From a checkpoint of a small image diffusion model: 7700 steps.
Rows from block 6 of a small image diffusion model, named by matrix and row number. Rows with one number belong to one channel. Each number is 128 + 32 x the weight over its row's rms, rounded and kept within 0 to 255. All counts start at 0.
After each channel's rows are labels from the 100 images, of 14848 (inputs lightly noised), where the channel reaches its highest value: "strongest on" is what is common among them. Only what is clearly more common there than usual is listed. The data: small renderings of single solids in any pose.
# convs0: first 3x3 conv (model.decb.0.0.convs.0.weight, 96x192x3x3, standardized in use, each kernel summed), inputs 0-63
# convs1: second 3x3 conv (model.decb.0.0.convs.1.weight, 96x96x3x3, standardized in use, transposed, each kernel summed), outputs 0-95

convs0.59 [136 115  93  78 122  47 117  96 124 138 161 105 144  83 117 110 136 146 108 129 101 135 112 138 103 198 102 103 147  43 127 150 146 100 116  87 106 218 150  67 186 111 159 159 210  29 124 189 114 109 104 130 151 138 172  99 135 178 138 160  98 129 124 167]
convs1.59 [ 87 106 150 114 124 156 128 136 166  63 160  46  93 166 110 108 175  90 165 102 112 135 155 120  62  85 119 133 131  85  73 210  70 146 142 175 144 151  78 143  90  94 145 124 110 140 147 133 149  83 176 178 125 160 109  74 148 120 127 113  90 106 157  95 124 151  62 126 115 121 137 118 128  84 103  76 135 158 129 148 164 150 164 166 128 112  64 141 117 127 148 144 111 111 141 161]
strongest on: red

convs0.84 [132 176 116 139 152 142  92 161 157 128 117 154 115 177 108 139  58  90 131 115 146 191 163 140 115 144 151 168 185  87 155  65 111 152 120 155  94 150 162 152 137 177 132   0 131  57 142 144 101  79 115 106 125  94 101  57 107 113 114 127 144  75 109 147]
convs1.84 [162 192 220 159 172 170 123 120 129 141 140 156 136 148 116 143 165 170 137 105 137 103 137 131  87 123 150 144 115  92 114 130 141 118  89 144 106  41 105 153 165 142 149  86 159 115  95 111 200 117 151 111 159 137 135 198 117 162 118 133 141 183 115  93 177 157  65 125 182 141 130 142 140  91 116 189 186 174  93 120 119 126 136  85 101 136 104 119  96 125 190 147 167 121 117 107]
strongest on: glossy

convs0.60 [128 106 109 137 123  97 137 115 150 124 133 106 101 120 131  89 128 223 110 129 102 119 134 121 110 132 141 139 141 117 118 124 151 139 128 113 102 131 157 137 171  98 132 100 128  92 150 138 139 126  99 135 110 127 151 129 118 123 117 143 122 144 119 147]
convs1.60 [133 119 101 194 111  94  86 145 119 156 121 141 122 166 147 142 175 137 145 119 131 155 126 112 150 133  87 120 129 189 147  67  90  98 111 197 113 184 104 121  66 144 101 184 112 104  93 104  79 154  72  99 119 125 187 179 137 152  81 174 128  72 115 192 107 102 188  92 141 142 137 178 132 161 171 113 117  95 142 155 138 133 139 138 128  92 211 156 148 143 134 109 121 124 135 155]
strongest on: blue; purple

convs0.64 [130 164 144 124 148 127 116 149 114 176  44 104 155 119 126 106 107 136 156 198  68 162 132 101 160  57 126  99 145 161 202  36 155 177 116 146 185  24 159 195 103 135 188 101 117 176  81 112 143 161 131 139 217 125 136 176 123  40 150 110 166 104  50 134]
convs1.64 [153 182 144  85 141 160  73 186 130 115 128 111 116 126 126 131 141  54 184  97 123 104 148 113  88  67  89 145 118  88 109 137 141 170 100 146 122 148 100 106  99  89 174  73 141 139  76 145 124 150 170 139 155 173 137 190 189  95  88 108 151 105 120  92 142 109 119 168 166  88 128 104 134  81 184 173 108 167 182 122 135 148  89 132 128 115 136 153  58 113  96 173 121 116 154 126]
strongest on: sphere

convs0.37 [106 111  89 143 114 255 214 137  99 128 124 118  96 117 158 115 120 144  97 157 117 102 111 112 116 148  86 107 117  88 125 133 116 119 134  96 131 116 144 131  93 130 127 155 146 154  97 124  93 114 121 142 141 170 111 129 107 133 129 131 138 137 140 118]
convs1.37 [153  64  87 137 133 102 160  78  55 112  99 120 148  97 132 177  93 102 126 156 176 123 147 152 100 168 100  84 108 111 105 123 158 162 111 140 139 102 139 139  94 103 117 109 166  64 137 103  92 162 132 139 163 142 133 173  83  54 118  99 163  88 123 111 145 150 118  89  92 148 111  96 114  69 196 129 144  96  86 188 111 154 108 182 119  73 165 131 121 137 163  99 168 145 136 175]
strongest on: orange; red

convs0.67 [ 91 153  97 149 139 141  76 145  96 122 132 135 105 100 161 105 150 126 112 168 109  95 153 116 126 108 118  91 123 142 120 119 101 119 137 128 143 118 115 122 211 154 131 190 167 179  91 151  86 105  75 164 120  42 122 102 137 138 138  95 171  91 134 125]
convs1.67 [144 158 112 105 137 132 117 100 120 152 112 140  56 146 109 150 111  77 157 163 110 105 122 132 125 122 162 115 120 136 131 174 150 147 123 156 154 139  72 166 103  66 107 128 161 125  83  78  79 153 189  98 129 141 165 128 152 118 115 140  91  75 185 115 101  98  93 102 141 120 124 169 142 108 168  77 169 122 150 116  80 125 137 209 196  94 126 161 131 157 164  82 155 125 209  72]
strongest on: blue; sphere

convs0.63 [ 80 134 114 144  82 198 211 107 133 113 106 128  90 139 116 119 115 169 107 139 108 103 144 115 131 131 140 100 141 133 139  86 116 108  93 137 145 116 145 153 201  98 104  70 106 112 110 127  72 137 105 171 134 103 227 108 109 114 144 136  98 166 105 129]
convs1.63 [ 75 102 115 109 118 101 155 114  82 142 121 119 142 138 114 161 126  41 109 132 110 152  74 124 121  80 156  85 137 186 122 106 103 168  87  67 140 163 100 200  85 138  77 141 139 139 130 223 102  91 173 125  94 143 151 113 157 127 150 160 197  85 171 152 133 150 136 119  81 178 135 120 161 109 138  98 148  95  98 126  82 109 117 177 163 138 113 140 126 155 164 113 138 136 101 162]
strongest on: sphere

convs0.51 [178  93  97 122 163  94 108 120 112 132 132 164 107  73 135  68  42 140 104 136  71 131 120 177 116 128  80  92 156  73 115 143 189 119  84 109 110 213 232 175 179 110 121  70 127  56 101 250 124  69 111 134 201 133  76 169  91 147 134 118  78  90 189 139]
convs1.51 [196 135 112  69 125 113 100 150 124 155 141 187 152 140  69 135 138 108 171 134 109 127 104 184 137 122 183 136 162 108 144 170 138 114 133 160 174 178  82 158 164 169  99  62  93 130 233 123 164 180 133  85 137 113  80 121 146 174 117 129 153  97 165 123 158 146 138 136 127 138 139 197 109 129 134 137 181 146 143 130 131 151 126  89 126  91  92 150  99 165 190 148 128 154 149 131]
strongest on: sphere

convs0.68 [192 158  95 104 134 148 104 119 114 155 113 122 107  83 143 119 127 144 118 120  95  54  87  82 113 174 163  72 110  99 119 135 168 114 190 140 215 121 156  55 143  75 129 140  61 139 169  76 159 188  93 150 116 115 169 132 100 106 174 138 157 113 156 117]
convs1.68 [ 57  77 146 118  94 131 153 147 152 107  86 110 128 143 161 151 152 122  97  59 109 144 120 168 154 101 154  39 103 131  98 144 141  91 168 100  79 163 106 136 137 159 146 139 134 110 107 239 143  79 120 108 169 124 106 125 151  64 102 150 128  93  96 142 106  50 160  86 120 149 122 162 102 104 128 129 100 132 130 116 134  92 122 139 122 162 139  51 173 117 135 146 114 136  90 135]
strongest on: light from: behind the camera

convs0.21 [126  77  78 102 127 101  95 146 179 162 151  96 125 125 165  96 109  80 140  78 138 104  41 159 150 119 133 121 139 113 119 154  95 131 128 157 143 152 108 107 103 122 157 136 111 119 145 131 149 107 120  67  78  93 122 100 127 139 100 122 192 109 141 120]
convs1.21 [ 61 111 122 135 106 117 175 169 157 148  92 186 108 127 161  71 155 125 139  94 151 120  90 128  95 137  86 133  66 191 103  77  83 117 101 124 137 156 154 110 121 125 155 138 111 149 146 125 185  93 105 141 171 135  95 115 125 112 143 152 152  91 166 155  99 124 196  95 126 135 152 106 150  75 171 153  98 143 131 113  90 106 113  96  44 139  81 150  64 101 104 159  83  76 102 152]
strongest on: blue

convs0.50 [ 97 155 164  63  83 130 192 117 128 146 174 138 126 124 122  99 119 140 101 106 151 134 161  96  97 159 143 144 112 159 137 213 129 129 127  99 128 180 117 101 157  86 138 115 142  67 157 101  91 118 138 132 133 180 165  99 121 161 115 158 163 147  84 123]
convs1.50 [136 136 154 121 113 115 117 156 113 130 140 176 158 152 131  84 177 121 105 123 162 124 105 132  60 136 118 124 157 183 105  79 130 126 119 168  86 184 182 156 105 130  42 145 147 144  95 123 166 129 135 152  99 117 190 224 130  54 118 136 130 122 123 149  79 108 135 119 143 125 134 143 182 142 149 112  70 111 124 139  48 118 147 156 124 175 128 116 150 123  63 145  69 132  99 155]
strongest on: purple

convs0.80 [ 88 141 114 154 141 156 155 136 133 100 127  93 127 123 111 120 145 152 124  83 147 118 153 109  91 158 140 135 119  71 124 157 143 134 143 132 133  90 144 124 189  76 125 101 135  74 144 130 118 123 138  36 129 126 122  92  95 122 109 102 139 109 150 153]
convs1.80 [ 88 121 145  75 126 143  98 129 129 121 141 133 164 165 177  78 155 138 163 137 113 108 104 110  74 148 167  88  95 107 129 138 152 181 138 162 130 128 158  35 167  48 247 127 122 103 130 150 120  92 156 119 102 139 156 111 166  96 117  83 122 105  94 139 125 119 171 165 146 120 124 122 137 103 137 135 148 116 159 127 110 138 112 115 130 105 165 193 177 129 175  74  93  71 131 118]
strongest on: glossy

convs0.48 [116 134  93  77 122 169 133 146 126  82 122 154 138 153 111 180 106 141  97 134 122 102 139 145  84 126 116 131 103 130 171 145 122 130 139 115 106 112 126 124 101 127 149 175  61 110 142 160 109 144 121 145 136 120 177 107 114 104 108 141 184 141 155 200]
convs1.48 [137 114 176 113 189 111 120 121  88 107 123 143 142 115 130 121 117  75  69  95 109 150 118 170 184 141  87  94 154 170 148  47 132 125 165 115 113 122 128 119 112 175  93 122 189 130 168 184 227 105 118 104  93 108 105 205 173 101  88  85 126 135 132 120 117 101 156  95 111 144 161 159 121 141 136  83  98  98  86 122 151 139  86 145 122 142 124 139 127 144  66 190 106 132 122 152]
strongest on: purple

convs0.72 [167 161 143  19 141 155 255 103 121 144 130 132 126 135 109 141 132 115 121 123 110 140  82 139 108 110 153 163 141 120 137 129 133 134 145 152 134 133 109 140 110 120 103 117  26  86 141 152 150 156 129  94 179 147 152 152 151 113  91 124 160 148 140  89]
convs1.72 [120 156 144 159 102  91 100  96 148 120 126 155 138 117 107 145 139 124  53  92 135 129  73 151 149 172 155 193 196 125 121 177 172 146 169 111 145 106 160  92 129 111 172 141 135 123 111 179 117 106 130 136  95 197 131  71  79 116 159  82  82  96  91 143 182 127 135  76  93  91 144 135 107 157 124  37  78 112 129  99 140 102 101 143 105 107  79 141 122 101 164 106 130 122 180 136]
strongest on: blue; teal

convs0.74 [159  92 145 109 148  94 113 123 104 137 142 171 161 135 121 116 156  88 103 136 132 196 109 173 129 158  96 164 134 143 123 160 121 128 121 128 104 182 133 132  72 125 127 129 105 141 122 128 148 108 115 161 112 110 116 114 169 151 131 143  95 117 123 124]
convs1.74 [137 168  88 135 152 156 136  81 121 155 125 129  95 123 118 175 132 167  86 137 104 106 124 133 110 113 144 134 149 103 112 167 138 145 115 158 146 136  44 128 133 119  45  60 104 207 201  98 145 129 133  81 175  97 138 155 142 107 151 186 150 154  86 125 145 134  62 122 155  63 112 117  74 147 124 152 106 112 178 106 101  84  92 136 174 111  75  99  93 128 133 120 153 121 154  97]
strongest on: red

convs0.95 [146 100 175 105 145 125  59 124 126 135 102 115 140 128 155 194  92 188 195 132 134 124 144 132 170 155  90 133 109 201  81  41 109 145  88 131 115 119 181 118  94  70 168  93 163 128 126 155 136 126 144 128 167  56 126 194 131 128 117 120 159 127 153 158]
convs1.95 [186 167 165  67 189  67 115 166 120  71 170 115 143  91 119 119 117 118  88 171  57 150 174 113 133 166  98 107 176  73 142 139 144 112 157 145 135 107 115 157 145 161 117 142 100 130 127 200 128 124 132 163 122 135 137 103  89 190 145 122 103 100 143 132 129 149  26 147 181 112  97 168 161 131 100  94 135 144 123 126  82 132 162 137 174 106 149 180 114  90 126 139 143 103 118 135]
strongest on: red

convs0.46 [121 119 109 240  90  84  85 109 144 122 131  99 111 130 104  98 104 241 113 118 125 113  91 121 125 123 141 163 148 145 123 119 138 147 125 115 127 117 135 153 169 109 141  84 212  85 128 141 133 152 100 151  94 142 139 152 115 119 116 151 103 158 120 103]
convs1.46 [101 163  37 136 167 114 135 147  74 142 130 154 162 139 152 122  67  76 143 124 170 138 103 126 155 181 129 105 137 161 127 123 159 147 109 162 129 180 122 118 134 106  71 133 136  94 103 107  71 114 103 138 106 117 104 121 136 132 157 204  79 104  91 110  52  98 118 144 153 195 202 108 134 150 118  97 127  93 108 125 154 111 140 110  92 144 123 150  97 115 158 150  45 146 169  93]
strongest on: yellow

convs0.4 [157 105  98 154 144  67   0 142 140 132 135 110 109 125 120 150 121 124 129 138 139 181 113 141  91 114 104  92 127 141 124 156 141 138 128 122 107 133 130 104 140 143 169 163 199  81 106 109 138 146 126 144 142  19 141 147  99 150 129 129 142 127 122 148]
convs1.4 [134  89 108 152 126 154 120 109  88 108  90  81 143 126 140 134 125 163 127 150  86 150 166 105 176 130  86  88  94 202 174 191 172 111 131 124  88 165 113 124 107 155 149 157  73  80 178 153 121  65 145  74 172 117  90 171 158 184  86 152  92 131 127 132  70 101 134  95 127 100 179 118 148 116  90 145 168 102 123 110  76 156 161  74 131 129 162 109 153 107 155 127 133 113  78 103]
strongest on: orange; red